Weights of a small image-text matching model: 1.3 epochs.
Rows from block 3 of the image encoder of a small image-text matching model, named by matrix and row number. Rows with one number belong to one neuron. Each number is 128 + 32 x the weight over its row's rms, rounded and kept within 0 to 255. All counts start at 0.
After each neuron's rows are labels from the 100 images, of 14976, where the neuron reaches its largest size: "lies over" is the class under the peak. Only what is clearly more common there than usual is listed. The data: made-up ball-and-stick molecule models.
# gate: MLP gate (encoder.blocks.3.mlp.gate.weight, 256x128), inputs 0-127
# fc1: MLP up (encoder.blocks.3.mlp.fc1.weight, 256x128), inputs 0-127
# fc2: MLP down (encoder.blocks.3.mlp.fc2.weight, 128x256, transposed), outputs 0-127

gate.202 [116 213  90 164 111 104 131 134 133  81 135 109 137 112 137 119 124 143 124 152 108  99 104 115 159  78 150 156 152 145 107  89 122 136 109 139 161 116 108  86 110 133 112 171  70  95 127 160 101  95  94 150  98 149 159  71 161 142 135 134 171 140 184 161 149 154 167 114 136 126 109  70 107 173 100 112 205 125 156 163  72  78 132 120  99 114 135 133 126 117  92 144 147 144  85 105 183 153  79  57 145 121 202 153  99 143 118  93  96 185  63  95 123 178 164 124 110 111 151 192  86  89 192 136 102 149 160 135]
fc1.202 [150 165 134 137  62  99  59 145 147  81 129 104 119 155 147 207 138 156 104 180 138 100 140 132 159 148 115 115 174 146 117 179 153 126  62 160 155  60 108 124 105 112 163 128 161 107  62 149 106  52 105 153 120 124 181 113 116 100 142 162 145 124 126 109 150 104 125 189  89 162 131 141 114 130  92 138 130  67  92  74 116  73 168 136 109 148 107 130 126 163  90 170 121 136 135  88 142 153 207 104  76 118 124 163  99 124 154 148  96 122 169 132 151 148  91 126 136 154 167  58  95 103 101 134  71 159 154 109]
fc2.202 [ 94 117 121 156 130 182  94 124  87 101 136 126 179 140 130 138  93 148  88 148 126 173 114  71 123 119 108 155 108 141 186 129  60 104 178 115 112 153 109 143 173 150 117 160 185 110 134 123 154 138  93 133 140 158 154 103 109  49  99 122  92 136  90 106 103 114 161 191 190 103 167 171 109 131 132 147 148 133 135 171 107  85 128  93 159  77 155  93 128 116 107 141  96 136 101 116  99 124 196 177 134 161  64 131 134 126 130 113 131 111 214 135 163  88 150 178 160 122  76 182  71 170 187 144  96 124  92  99]
lies over: red ball

gate.33 [107 170  76 110 159 145 130 158 144  92 101  95 137 174 128 157 139 133  82 105  98  41  78 128 118 156 134 125  63 130 138 153  88 142 131 180 125  99 190 138 141 151 116 122  66 116 119 180 159 141 108  86  83 141  83  75 100 107 184 114 187 124  90 132 147 153 146 140 161 117  96  99 118 131  94 104 142 110 106  84 138  90 116 172 122 132 118 129 118 109 180  74 148 102 148 146 180  80 127 116 134 144 197 166 148  74 142  63 151 132 143  74 144  66  78 105 105 132 137 147 186  96  66 118 142 122 115 129]
fc1.33 [139 185 108 101 103 117 152 133 200 147  72  85 187 113 108 185 164  89 109 137  87 126 188  90 129  99 103 118 143 149 108  75  99 147 147 160 124 191 103  70 138  88 127 168 131 107  92 118 120 125 173 126 114 138 190 122  78  72  91 113 107 141 135 121 115  72 107 178 136 143 129 137 151 117 186 137 114 177 113  91 121 107 160 115 165  90 174 168 142 102 152 127  94  89  95 119 160 120 107 125 172  86  77  99 104  99 130  92 201 144 116 168 142 163 142 158 140  86  95 136 112  70  91 157  80 116 104 145]
fc2.33 [203 174  98 129 183 126 169 182 180  85 136 116 109 133 128 128 142 142 122 124 170 139 138 121  99 101  99 211 137 106  76 137 148 179 116 129 110 160 128 112 153 142  27  93 116 181 130 187 152 110 126 151 143 164 130 140 121 126 144 123  82 110 103 142 137 157 128 110 178 134 134 158 118  91 195  71 126 151 158 160 123 193 161 127 102  88 107 171 159 185 116 118 117 186 110 130 116  86 118  64 150 139 134 137 145 166 139  96 125 218 155  94 108 115 131 120 146 127 154 157 101 103 120  99  87 181 152 114]
lies over: purple ball

gate.206 [147 142  94 166 111 121 159  99 114 161  96 119  92  67 160  84 152 108 163  81 107 148 145 113 127 130 126 132 124 124  89 139 105 146 190 126 157 143 121 169 135 115 108 141 162 111 117 122 140 142 145  95 104  98 129 189 129 153  99 184 141 173  85 102 143 127 196 142 183  78 134  82 154  77  87 108  75 137 119  96 118 121 138 204 176 147 181 138 117 152 189 112 128 108  85 166  94  96  80 129  59 116 123 183 112 114 157 116  79 106 161 154 102  66 120 143 110 145  88  73 109  70  86  85 115 106  74 133]
fc1.206 [142 103 117 126 154  38 210 156 110 101 106 127 185  72 130 132 172  61 132  89 132 107 148 127 132 107 105 137  90 126  53 125 148 138 139 136 202 103 101 139 190 140  67 161 189  97 136 164 105 147 152 159 111 130 137 134 138 118 123 134 109 106 126 130 135 202  83 149 129 147 133 135 129 124 110  79 114 154 160 120 145  45 134 117 145  84 151  78 118 191 171 146 182 126 122 112 145  68 167 181 134 155  97 169 100 173 158 127 108 108 130  85 115  99 158  88  81 165 113 132  94 120 136 126 140 126 101 119]
fc2.206 [108 120 137  95 131 151 152 142 130 159 135 139 106 148 132 130 132 112 139 127 120 104 156  63 120 128 113 107 101  99 120  50 160 138  95  81 158 179 129  97 109 117 120 160 165 118 159 121  53 119 102 153 145 167 102  66 176 120 147  81 157 148  94 169 129 209 112  90 116 126  84 141  83 126 162  63 122  90 121 150 143 149  58 150 137 128  68  64  98 107 154 136 139 173 172 132 173 109 155 103 138  81 135 108  93 117 119  97 159 170 130 116 156  74 140  61 168 109 185 134 112 114 102  76 121 133 199  85]
lies over: blue ball

gate.44 [136  94  95 132 152 202 124 191  93 126 113  59 167 118 100 152  89 161 137 133 124 175 121 117  71 162 121 163 124 159  65 142 125 117 162 132  96  83 176 137 131 132  75  77 103 154 164 161 149 139 134  71 200 120 130 137  66  85 126 110  97 132 144 145 123  95 109 123  86 119  97 137 113 116 158 160 117 122 178 114 153 108 117 112  71 117 112 157 131 113 176 108  83 144 100 141 176 125 116 100 128  82 118 153 168  97 135 107 154 239 114 101 124 157 124 127 192  92 174 151 108 142 165 128  93 129 168  75]
fc1.44 [ 97 172 106 154 146  71 104 179 167  99 114 172 106 121  92 103  92 120 138 115 176 128  49 144 152 138 110 142  93  82  98 104 114 111 143 128 143 118 114 171 174 126  83  75  71 152 147 111  99 118 118 140 132 114 136  85 184 128 187 155 176 147 144 134 186  96 151 146 142 181 108 150 131 127 133 105 178  92 130 142  77  69 121 151 174 196 127 132  92 132  62  94 136  83 168 140  86  92 161 131  98 141 157  90 117 111  87 157  89 123 155  95  96 160 123  88 123 150 110 178  66 153 179 137  77 109 122 113]
fc2.44 [107  90 141 120 140 134  89 106 169 119  94 142 159  97 139  82  89 111 171  81 148 106 125 160 156 146  95 119 201 153  96 161 118 113  63 142 129  62 131 103 152 174 104 145 183 137  89 120 130 140 126  59 160  51  82 159 143  87  89 110 138 135  60 134 148 125 105 133 106 151  69 166 130 136  98  68 117 131 174 113 151 113 127  85  93 131 113 140 112 177 159 139 171  95 106 125 156 229  97 195 118 162 129 164 169  92  75 162 118 127 158 119 149 105 117 108 134 107 142 127 133 106 174  91 134 142 159 120]
lies over: purple ball

gate.36 [110 159  91 181  95 104 130 177 133 167 155  93  58  82 103 101  92 119 158 119 114 145 121 114  89 161 151  94  78 150 129 130 195 116 177 106 166  73 121 168 132 107 134 146 134 157 150 172 127  92 167  93 156 169 123 136 181 110 175 125 174  95 157 132  95  85 136 111 140 134 186 169 145 105 141 167  83 116 145 116 137 142 115 181 147 111 155 129  60 146 184 145  89 139 155 144 164 103 116 138 109 125 160 165 161 165  79 164 150 128  65 128  52 132 182 138 112 123 174 148  53 114 136 140 160 164 152 109]
fc1.36 [139 120  95  97 132 174 136  78 131 125  53 126 142 187 134 139 189 104 172 147 150 151  93 133 111 132 116 157  89 133 105 140 133 104 121  99  92 127 125 121  63  89 112 125 132 116 129 153 120 106 119 123 146 132  83  91 112 120 118  78 133  89 157 153  97 103 183  76 132 123 124 130  58 197 143  73 137 164 110 121 193  77 105 100  90 138 133 214 168 130 146  91 120 157  71 124 173 107  86  96 120  81  94 133  72 143 162 136 163 163 143 137  93 185 159 168 102 121 131 154 135 130 148 186 114  63 110 179]
fc2.36 [119 120 118 159  76 154 122 158 101  59 138  95 108 109 133 105  88 107 153  90 124 172 128 100 128 181 154 145 157 122 131  97 129 119  96 149  88 122  98 187 154 139 100 113 129 135 169 110 174 127  82  77 156 119 146 116 172 126 129  89 159 135 128  82 120  69  74 169 188 181 108 134  92 148  92 124 153 179 112  68 138 101 156 126  87 146 176 167 149 123 100 138 121 167 104  91 120 154 175 145 111  69 136 195 147  83  71 110 129 157  27  82 110 134  95 111 108 107 167  80 101 111 128 167 144 143 146  96]
lies over: red ball

gate.188 [163  96 115 101  70 112 112 130  79 145  95  60 128  55  95 122 111 143 101  70 132 113  95  93  97  98 147 172 120 115 151 151  96 157 154  98  98  89  95 121 149 112 125  95 122 116 166  78 120 194 173 165 134  97 127 110 168 163 140 132 120 185 108 174 168 120 125 110 132 155 104 109  77 106 161 136 161 144  82 127 182 167 106 122 119 127  86 158 132  76 125 159 105  78 155 131 123 118 110  72  83 144 142 154 164  71 105 143 130 186 168  86  86 154  99 114 100 124 163 114 105 220 115 117 108  82 157  85]
fc1.188 [137 131 135 170 110 141 178 109 148 114 166 103 137 184  97 113  34 103 175 117  89 129 108 130 170 153 207  66 144 140 124 141 125  88 117 114 109  92 163 152  91 110 123  88 169 164 144 162 109 117 147 145 109  94 161 144 115 147  89 128 127 128 172 116 124 130 136 169 122 144 160 120 151 163 109  94 122 110 199 132  99  75 145 152 156 117 158 183 138 118 153 133 101 207  33 154 142 127 120  99 169 187 170 154 120 154 115 137 101 160 151  76 126 117 115  94 196 136 125 106 107  80 124 121  96  78 176  83]
fc2.188 [132  96 119 162 128 140 160 144 160 162 125 123 143 164 143 144 123  86 137 108 171 104 109 106  96 109 198 115 153 154 209 166 123 155 116 162 169 115 121 115 166 145  73 100 126  82  93 100  68 169 140 113 126 132 115 146 132  97 118 114  91  82 123 170  81  34  65 144 155 145  99 161 130  92 158 131 133 202 143  69 129 101 113 116  68 141 154 111 146 110 114 115 166  76 144 143 123 155 131 173 122 132 136 144 137 151 170 169 198  66  69  83 157 118 114 143  88 133 139 108 143 127 143  82 142  70 174 163]
lies over: blue ball

gate.137 [186 156 103 161 182 158 142 147 116 154  92 165  98 104 131 119  94 114 192 101  66 138 121 142 123 169 118 139  98  99 127  99 146 184 135 106 111 153  76 147 128  90 142 145 110 185  98 153  99 127 126 146 184  77  68 176 101 153 164 140 165 140 154 169 147 139 117 102 106  87 150  99 113 130 199 133 120  92 194 198 170 139 143 121 150 185 134 117 156 107 140 144  99 146 105 128 113 208 105 140 186 125 155 179 156 128 126 120 166 154 105  92  69 117 106 141 105  80 158 124 112 127 157 122  60  68 146 135]
fc1.137 [ 98 112 123  90 105  74 128 111 100 105 139 138 142 176 126 158 179 182 104 149 142 141 146 152 165 163 143  94 145 107 108 106 163 142 131 145 210 157 109  99 145 220 164 152 104 123  83 174 100 129 104  70 100 201  89  87 184 185 146 159 105 116 164  89 125 169 153 131 123 118 138  83 163 170 113  90 142 158 161 106 102 141 130  67 131 164 116 110 132  85 121 143 146 114 146  96 135  86 107 223  92  98 144 118 164 164 106 128 123 109 114 127 176 138 116 102 137  88 100 134 142  97 125 145 177 196 138 164]
fc2.137 [130 138  90 124 169 122  83 150 131  95 114  89  81 133 120 164 129 108 121 157 114 144  80 202 143 186 127  80 109  87 115  84 209 154 162 133  89 116 132  99 122 111  85 206 137 139 177  80 112 124  92 101 129 164  96 110 145 157 133 124  59 143 172 104 103 128 155 110 146 148 133 109 193 162 121  70 112  74 127  74 192 103 166 121 154 119 150  88 145 107  90 152  90 143 119 176  72 116 102  86 136 125 188  80 138 138 141 106 173 125  90 124 102 139  85 106 139 172 123 127 154  84  94 108 138 161 148 162]
lies over: red ball

gate.80 [112 111  70  97 153 127 101 174 111 106 117 155  95 110 108  72 131 140 100 147 123 144 109  87 148 147 108 144 167 154 118 154 160  91 146 105 165  98 114 188 159 159 133 113 122 140 103  98 140  61 133 116 155 139 153  76 122  66 113 151 139  47 108 161  42 172 144 147 129 121 175  81 119 129 167 135 114 130 165 125 144 143 130 152  81  76 106 219 123  54 107 138 119 142  82  75 172 123 156 107 104 150 110  69 145 123 142 102 136 199  95 116 120 138 159 136 186  94 135  83 124  92 166  92 108 132  90 132]
fc1.80 [ 70 112 131  78 116 122 124  95 119 132 147  61 188 140 158  85 162 112 120  76 160 104 111 160 174 122  73 124 151 164  74 108 149 136 111 140  76 137 119  46 121 117 171 149 156 133 161  85 177 148 118  39 138 104 134 131  96 159 191  94 145 132 118  84 153 160 103 142 143 147 124 106  77 127 129  58 107 152  43 132 124 139 143 105 142 134 123 108 154 106 110  88 136 107  90 157 100 138 153  97 207  73 105 155 189  74 118 122 117 167 122  77 128 132 147 122 139 121 136  94 125 151 139 121 150 113 108 178]
fc2.80 [137 174 180 165  84 107 112  99 106 157 140 110 177  84 130 111 186 156 187  78 102  99 103  86 137 129 145 144  78 159 130 216 131 150 157  84 145 106 172 180 136 143 155 119  75 125 154 154 161 139 184 131 152  85 133 102 129 213 176 106 134 115 135 152  77 175 151  81 124 141  76 101  95 138  90 156  60 134 123 167 144 146 115 157 174 105 100 179 148 130 143  77 158 139 162 154 135 111 158 143  95 139 148 161 122 151 191 100 151 192 120 108 124  94 113 139 143 159 169 135 111 147 128  84 146 129 118 113]
lies over: red ball

gate.28 [163 102 145  94 206 142 185 136 134 113 125 118 125  96  98  98 128 116 137 177  61  92 156 138 135  57  61  76 144  96 140 159  74 141 143 130 139  92 159 132 128 140 140  84 170 128 118 167 155 146 111 169 104 185 113 140 143 114  97 156 168 144 131 135 181 136 113 199 129 184 117 107 149 115 116 161 148 124 124 103 164 114 118 135 162  88 138 110 109 174 151  90  56  87  97 147  87 139 148 190 140 119  85  87 129  89 156  88 133  99 158 127  92 117 120 182  89 152 145 160 181 100  65 124 102 113 142  65]
fc1.28 [115 156 128 126 127 155 155 152 137 199 151  77 151 111  91 104 211 118 167 165 136  98  88 142  74 197 124 169  79  99 111 171 214 125 152 130 150 182  95 157 136 131  84 133 100  95 105 148  97 109 146 128 129 114  70 119  84 157 180 155 166 121 141  70 104 112 142 135 126  86 151 115  80 136 143 129 131 100 146  78 143 157 100 132 128 173  95 117 145 153 180 168 148 121 117 144 126 134  76 134 165 105 141  96 132 110 159 113 217 144 137 181 138 132 125 168 111 127  67 192 108  67 123  99 148 118 142 118]
fc2.28 [119 105 141  92 141 193 146 166 241 105  99  67  50 138 129 139 101 151  90 101 117 132 119 129 135 124  84 114 146  99 118 132 145 141 102 112 138 127 119 128 148 151 120 123 172 109 123 141 109  74 144 130 111 140  41 128 130  94 162  89 154 112 126  85 120  89 121 136 130 121 102 116 153 157 166 108 109 109 167 151 109  88 134 175 141 183 126  87 118  83 140 181 165  81 158 110 151 141 225 105 101 131 155 107 129 179 170 160 159 151 170 102  86 112 122  88 149 155 136 197 121  93 142  86 132  76  98 177]
lies over: blue ball; purple ball

gate.155 [219 120  70  95  36 135  85 124 111  79 164 117 110 140  97  97  51 108 162  85  73 180 147 107 142 120 129 123 170 133 116 121  87 143 126  85 161 131 185 140 102 132 120 136  94  82  69 122 161 116 123 103 122 121 113 167 125 155 171 133 159 106 112  86 162 121 196 170 103 114 122 169  74 128 140 123 144 137 104 116 121 102 115  78  80 124 169 155 124 159 128 129 136  79 102 138 111 172 127 119 122  59 117 146 128 121  90  97 106 154 159 143 173 134  98  92 182 127 113 169 150 116 168 102  95  99 187  95]
fc1.155 [149 137 184 122 163 155 115 159 138  66  84 114 151 106 144 120 155 141 174 163 140 105 156 142  89  91  91 105 141 153 131 116  73 114 176 136  75  89  64 137 187 168 154 183  96 129  94 109 188 170 144 126 163 154 146 135 155 101 125 104  84 143 151 168 175 163  88 120 112  82 141 100 169  95 111 161  94 148 154 172 143 153  91 186 127 155  90  63 159 125  74 129 179 170 154  90 148  93 137 179  99 107 152 132 154 124 128 188 121 120 153 100 153 113 160 183 126 106 127 128 118 107 107  82  89 137  66  95]
fc2.155 [170 121 157 114  96 169 128 165 166 130 144 106  22 148 108 126  53  49 139 177 168 124  56 103  75 124 149 140 118 164 174 142  74 129 152 125  74 132 115 116  94 152 100 113 124 137 126 111 116 107  96 166 113 133 144 103 213 110 126 133  75  77 123 126 157 119  75 111  88 108 142 132 115  93 130  91 138 137 199 105 142 149 114 130 107 116 163 185 137 119 115  95 149 101 165 102 143  94 133 126 141  52 100 137 104  95  79 160  95 104 106 136 131 122 165 145 118  74 100 101 104  87 102 135 142  90 165 154]
lies over: red ball; grey ball

gate.244 [165  84  72  55  83 118 143 129  81 161 113  68 114 102 133 133  86 110 111  41 161 115 122 116 165  93 119 138 169 151  82 197 115 217 135 158 127 170 187 103 131 130 149  95 199 128 158 110 136  95 113  88 102 121 140 157  85 130 123  91 114 107 141 151 111 176 160 150 120 120 111 124 150 124 150 115 138 168 106 125 106 104 114  43 145  79  91 166 116 126 162 159 151 126 140 161 114 134 116 137 125 175 171 100 146 129 133 132  94 106 127 130 205 125 111 136 176 133 186 148 166 131 161 179 148 106 120 175]
fc1.244 [154 130 156 191 146  86 167 136 145  75 225 123 145 133 134 114 159 101 173 143 123  92 128 171 153 114 127 127  57  92 136 120 150 129  45 122 186  90  75 133 175 101 147 112 159 167 105 149  99 157 186 170 111 111 107 105 154 116 118 170  81 134 113 142 137 133 133 148 109 125 114 111 113 113 147 143 121 129 124 175 125 148 116 173  97 125 162 165 117 133 136  85 150 129 118 141 168  90 146 209 136 194 157 174 152 126 112 123 151 114 150 179  53  76 160 130  90 166 120 170  82 101  90 101 174 169 128 137]
fc2.244 [185  24 126 114 142  93 155 127 122 127 116 146 103 130 130 162 129 118 159 129 111 131  75  76  99 133 160 137 153 195 155 100  81  91 156 130  97 177 115 123 105 190 152  75 126 143 155 125  99 116  98 139 143 147 128 132 141  63 133 130 140 160  97 206 119 137  70 113 158  86 118 149  89 105  80  90 117 143 170 129 150 139 112 103 155 152 166 143  80 133 127 116 158 112 130  67 135 136 172 140 151  89  41 111 123 126 160 139  96 129 125  95 175 154 218 133  75  84 107 118 117 126 168 122 154  68 105 125]
lies over: red ball

gate.34 [148 101 128  98  92 146 116 135 154  88 200 165 138 151  97  74 110  85 121  89 160  69 120 118  98  71 123 141 158 138 127 139  43 152  85 176 147 213  89 117 135 172 111  86 159 163 121  90 138 113  91 146 198 175 114 138 118 153 143 146 179  66 144 135 131 115 157 111 129 168 134 127 136  90 102 156  95 168 151 138 109 164 110 146 150  87 126 139 142 114 151 174 106 132 164 156 177 132 111 102 153 155 124 116 133 209 137  86 109 144 110 105 176  89 143 108 170 113 168 159 103 126  74 110  86 113 186 160]
fc1.34 [183  98  95 180 140 100 155  26 204 117 121 132 134 110 138 134 146 174 111  97 164 129 150 144 125  79 125 112 133 140 110  56 107 166 154 150 144 136  83 124 144 145 176  82 204 133 191  94 145 144 101 170 130 142 154 108 178 144 133 177 163 142 130  82 124 107 110 136 158 104 119 107 140 120 107 158 174 138  93 137 119 178  80  85 144  97 140 126 195 122 142 140 154  98 125  41 160  56 158 133 151 158  87 126 104 173 145 102  94  83 136 171 132  99 158 138 117 117 136 129  93 110 100 155 175 114 136 120]
fc2.34 [149 177 144 119 105 143  83 119 168  81 103 118 112 183 109 110 112  94 174 149 130  97 123  63 116 154 111  93 140 114 158 140 135 115 184 104 133  85 141 100  82 141 137 144 158 116 103 125 146 199 109  99 123 190 122 108 155 159 146 158 129 176 186 105 177 142 167 138 123  89 177 107  91 118 143 181 139  27 113 204 104 133 175 134 158 138  96 115 138 142 118  83  83 118 109 105 140  77 137  97 122 141 140 181 184 111 106 159 201  92 167  81 120 132 109  86 139 106  91 154 158  92  80 115 121 155 125 124]
lies over: grey ball

gate.236 [110 142 151 107 166  61 161 165  87 178 105 107 202 132  91 153  84 162 104 122  98 104 188 135 102 189 102 111 104 168 131 183 174 171 111 103 128 140 114 157  88  93 133 111 152  83  79 106  73  91 142 130 152  65  88 157 131 171 132 106  84 112 113 118  88 180 147 177  84 101 126 141 131 143  90 110 142  97 139  82  97 123  84 115 154 111 134 109 154 196 136 204 148 119 125  96  95 135 126 155 118 113 170  84  95 116 123 128  90 158 113 175 152 105 164  83 131 182 173 125 133 136 145 101 145  83 121 158]
fc1.236 [110 163  96 127 147 135 207 134  65 173  99 119 112 108 113 188 169 162 110 109 115 123  75 118  79 130 122 177 109  61  78 149 164  69 161 117 111 113 120 140 102  68 152 189 173 107 167 167 135 115 192 168 146  81 184 133 113 134 111 167 190 110  99 126 104 170 117  84  86  93 172 162 152 135 125  81 147  93  94 130 156 152 103 190 125 163 138 138  98 157 134 117  58 144 111 133 117 133 118 124  97 102 139 154 137  70  95 128  75 108 168 141 154 129 170 172 131 102 117 111 137 141 156 144 161 152 143 140]
fc2.236 [186 120 135 190  88 125  70 124 122  71 129  85 146 139 119  94 110 130 120  81 129 103 109  88 104 110  99  83  81 129 147 138 114 122 121 122 147  57  72 105 105 176 159 217 162 118 151  90  76 198 105 107 127 167 149 103 145 118  79 131 158 145 188 135 117 164  90 123  81 155 184  76  95 167 127 158 157  79 100 189  91 122  92 127 117 127 137 148 108 116 147 125 107 130 123 136 111 136 153 157  76 150 151 174  71 122 163 152 100  91 118 178 139 147  70 131 107 132 133 161 156  89 126 102 151 156 108  86]
lies over: blue ball

gate.14 [132 137 137  21 121 133 156 117 131 178 154 104 142  41 112 182 141 122 138 115 133 123 117  97  76 148 128 106 108 107 138 154 133 121  58 127 127  93 153 105 108  66 165  73 136 138  93 119 104 138 141  80 101  81 131 142 155 167  97 180 145 140 150  92 144  76 135 160 179 111  79 126 187  64 119 138 114 147 165 109 129 144 118 154 128 137 134 145  74 109 181  93 105 132  97 143 112 125 170 143 108 167  88 167 124 109 197 151 140 169 112  70 114 123 119 134 116 159 175 126 107 112 116 227 144 139 163  97]
fc1.14 [103 119 145 155 145 181 147 123 139 118  87 126 110 133 118 100 122 129 150  85 136 108 182 122  76 149 174  98 115 146  87 118 157 165 122  90 146 124 143 103 125 166  76  59 151 136 198  92 140 149 143 136  93 180  97 149 125  93 145 170 131  92 173  77 169 180 124 201 160 167 103 182 126 157 116 182 128  87  93  65 130  86 130 140 164 158 132 149  73 107 128 131 116  98 131 125 128 140 132 159 163 164 128 112 172 130  89 190 118  63 137 202 106  59  99 132 189 158 137 160 124 142 153 153 120 149  96  98]
fc2.14 [105 164 128  99 148 136 106 124 171 112  87 149 169  89 132 181 114 128 154 113  95 140 184 173 176 161 108 120  93 125  91 145 151 156 154  89 125 122 181  85  98 138 123  92 165 115 157  98 168 101 185 145 129 103  78  92 178 121 122 128 102 187 187 210 164 121 181 172 149 157 147  98 118 124 124 107 127 138  85 187 139 130  92 107 122 120 104 127 133 152 113  32  70 113 161 132 100 118 124 170 168 173  97 143 105 120  83  88 127  74  90 210 162 104 110 136 103 113 151 161 135 132 154 138 110 122 114  94]
lies over: grey ball

gate.86 [109 152 144 183 176 129 119 181 118 104 110 113  95 187 117 153 168  68 139 126 110 154  93 137 104 148 117 139 103 123 126 129 173  81 206  91 197  79 119 154 151 109 147 185  85 186 105 162 147 152 117 101  97  90 118 143 129 141 104 157  69 168 133 119 114 138 132  88 115 120 167  96 134 144 164 107  69  84  83 116 118  68 139 184  74 155 125 123 165 118 162 107 120 133 158 184  64 117 163 157 103 155 106 126 105 115 104  89 143  76 168  77 105 156 119 152 103 184 190  97 128 126 139 116 148 164 112 148]
fc1.86 [141 128 106 135 132 115 137 169 142 121 123 114 135 154 151 185 110 128 133 172 112 129  73 179 178 118 121 177 135 128 121 111 125 125 124 100  87 147 155 178 152 158 125 110 129 137 101 156 152  88  29  49 171 167 106 131 151 163 111  74 145 191 125 122 166 142 124 139 119 137 107 124 108 119 138 162 129 136 117 170  78 184 168  89 104  92  94  70 128 107 150 119 147 170 101 129 167 153 156  97 122  71 167 128 110 137 170 153  89 148  65  97 103 115 184  83 116  83 139  56 152 136 159 140  86 126 220 121]
fc2.86 [131 112 133  92  63 125  99 216 162 178 134 152 111 119 140 161  72  71 107 120 144 134 171 138 162 134 125 101 100 165 148 183 126 164 105 149 147 100  74  82 180  95  92  88 188  99  68 108  89 118 144 143 160 122 106 210 107  96  97 113  84 119 116 165 121 103 127 148 112  93 121 154 124  71 165 111 150  76 104 116 123  99 165 134  62 149 128 137 143 112 113  99 103  93 108 107 170 136 175  99 115 131 114 161 115  92 149 111 147  70  53 119 143 155 176 128  80 103  98 131 147 153 141 120 117 141  68 148]
lies over: blue ball

gate.161 [129 182 129 133 136 115 118 135 149 165 113 206 154 142 150 153 137 141 129 109 111  87  92 111  63 224 147 155  99 162 132  82 162 158 115 125 135  87 114 149 109 126 126 101 124  89 159  81 128 146 178 113 167 167 122 166 118 101 165 115 109  62 137 153  87  57 124 110 122 154 168 121  95  73 168 172 104 136 140  92 130 112 132  68 126 115 118 150 140 131 119  60  71 150 173 115 123 148 160 135 211 177 160  98 143 121  81 131 144  97 138 144  99 113 129 120 118 147  98 116  71 103 111 182 103  61 162  83]
fc1.161 [126  87 138 148 125 165  90 116 120  96  98 145 131 151 110 164  93 111 116  65 153 113 143 135 111 158 159  98 130 153  98 122 164 174 161 109  87 111 167 141 146 134 192 119 143 148 127 111 114 110 120 151 160 135  83 114  60 154 168 103 148 101  67 188 102 126  71  92  92 137 133 164  66 123 248 129  92 159 187 137 173 122 130  65  95 134 143 156 111  95 124 134 113 162 156 134 143 200  87 134 183 110 158 137 152 121 143 146 154 136 119 123 138 161 137  87  92  85 164 156 138  89 181 161 126 111 173  80]
fc2.161 [156  74 174 115  67 108 179 147 133 155  72  86 104 120 203 155 138 114 107 111 103 132 137  57 150 115  90 181 186 160 176 161 114 113  68 125 112 103 161 123 169 106 132  54 153 126  73 153 153 119 120 110  91  86 126 132 121 136 137 115 167 129  81 126 121 153  63  69 168  87 124 147 129 143 148 155 134 203 124 129 136 147 142 139 137 124 103 163 143 156 117 147 156 130  89 136 165 153 155 166 110  67 139 141 107  89 156 146 169 134 129  97 112 107 182  92  80 136 136 133  88  62  73 110 117  84 120  97]
lies over: grey ball; red ball

gate.94 [121 151 159 136 158 132  69 177 144 129 114 152 166 126  56 156 110 175 153 129 109 123  91 119 193 107 131 131 174 190 102 102  93 150 120 100 105 103 174  87 162 118 135 117 107 113 179 108  95 137 209 147 125 138 140  79 101 133 214 137 105 127 178 141 133 124 153 160 110 192 111 139 116  69 122 114  90 118 125 129 202 127 115 126 163 120 119 156 135 148 100 139 123 141 119 106 199  82 186  92  93 107 203  80  95 183 141  74 125 155 129 118  85 129 116 134 134 142  82 151 144 107 151  92 140 176  95 143]
fc1.94 [127 171 167  87 160 154  63  96 117 122 118 146 162 111 104 120  92  92 151 174 187 207 146 134  87 142 163 121  93 162 143 186 144 124 104 154 163 157 109 134 128 146 133 153 122 166  85  89 107  85 152 109 179 120  62 185 104 175 132 158 130 152 132 128 111  74 147 156  67 176 141 136 165 167  75 138 119 116  94 127 111 158 134 139 131 106 105 141  76 183 149  84 131 195 113 148 143  77  88 103 179 135  57 125  88 173 165 128 148 134 108 103 114 135 113 154 118  92  91 144 148 138 117  70 176  99 131 144]
fc2.94 [157  91 160 120 130 144 106 132  89 140 169 162 194 159  84  89 184 103 210 134 153 160 114 106 100 197 131 149  73 164 105 169 130 158 104 146 105 148 135 135 136  49  97 155 138 126 130 129 152 142 144 116 148 104 176 107 142 150 106 101  84  90 123 205 137 176  96  99 101 139  87 147 195 172 134 114 149 147 113 147 132 159 132 133 129 126 152 175  68  94 135 156 151 149 103  74 142 175 129 202 152 157 107 155 177 130  70 133 109 114 170 128  62  86 109 122 112  93 130  97 140 144 102 117 142 131 168  85]
lies over: blue ball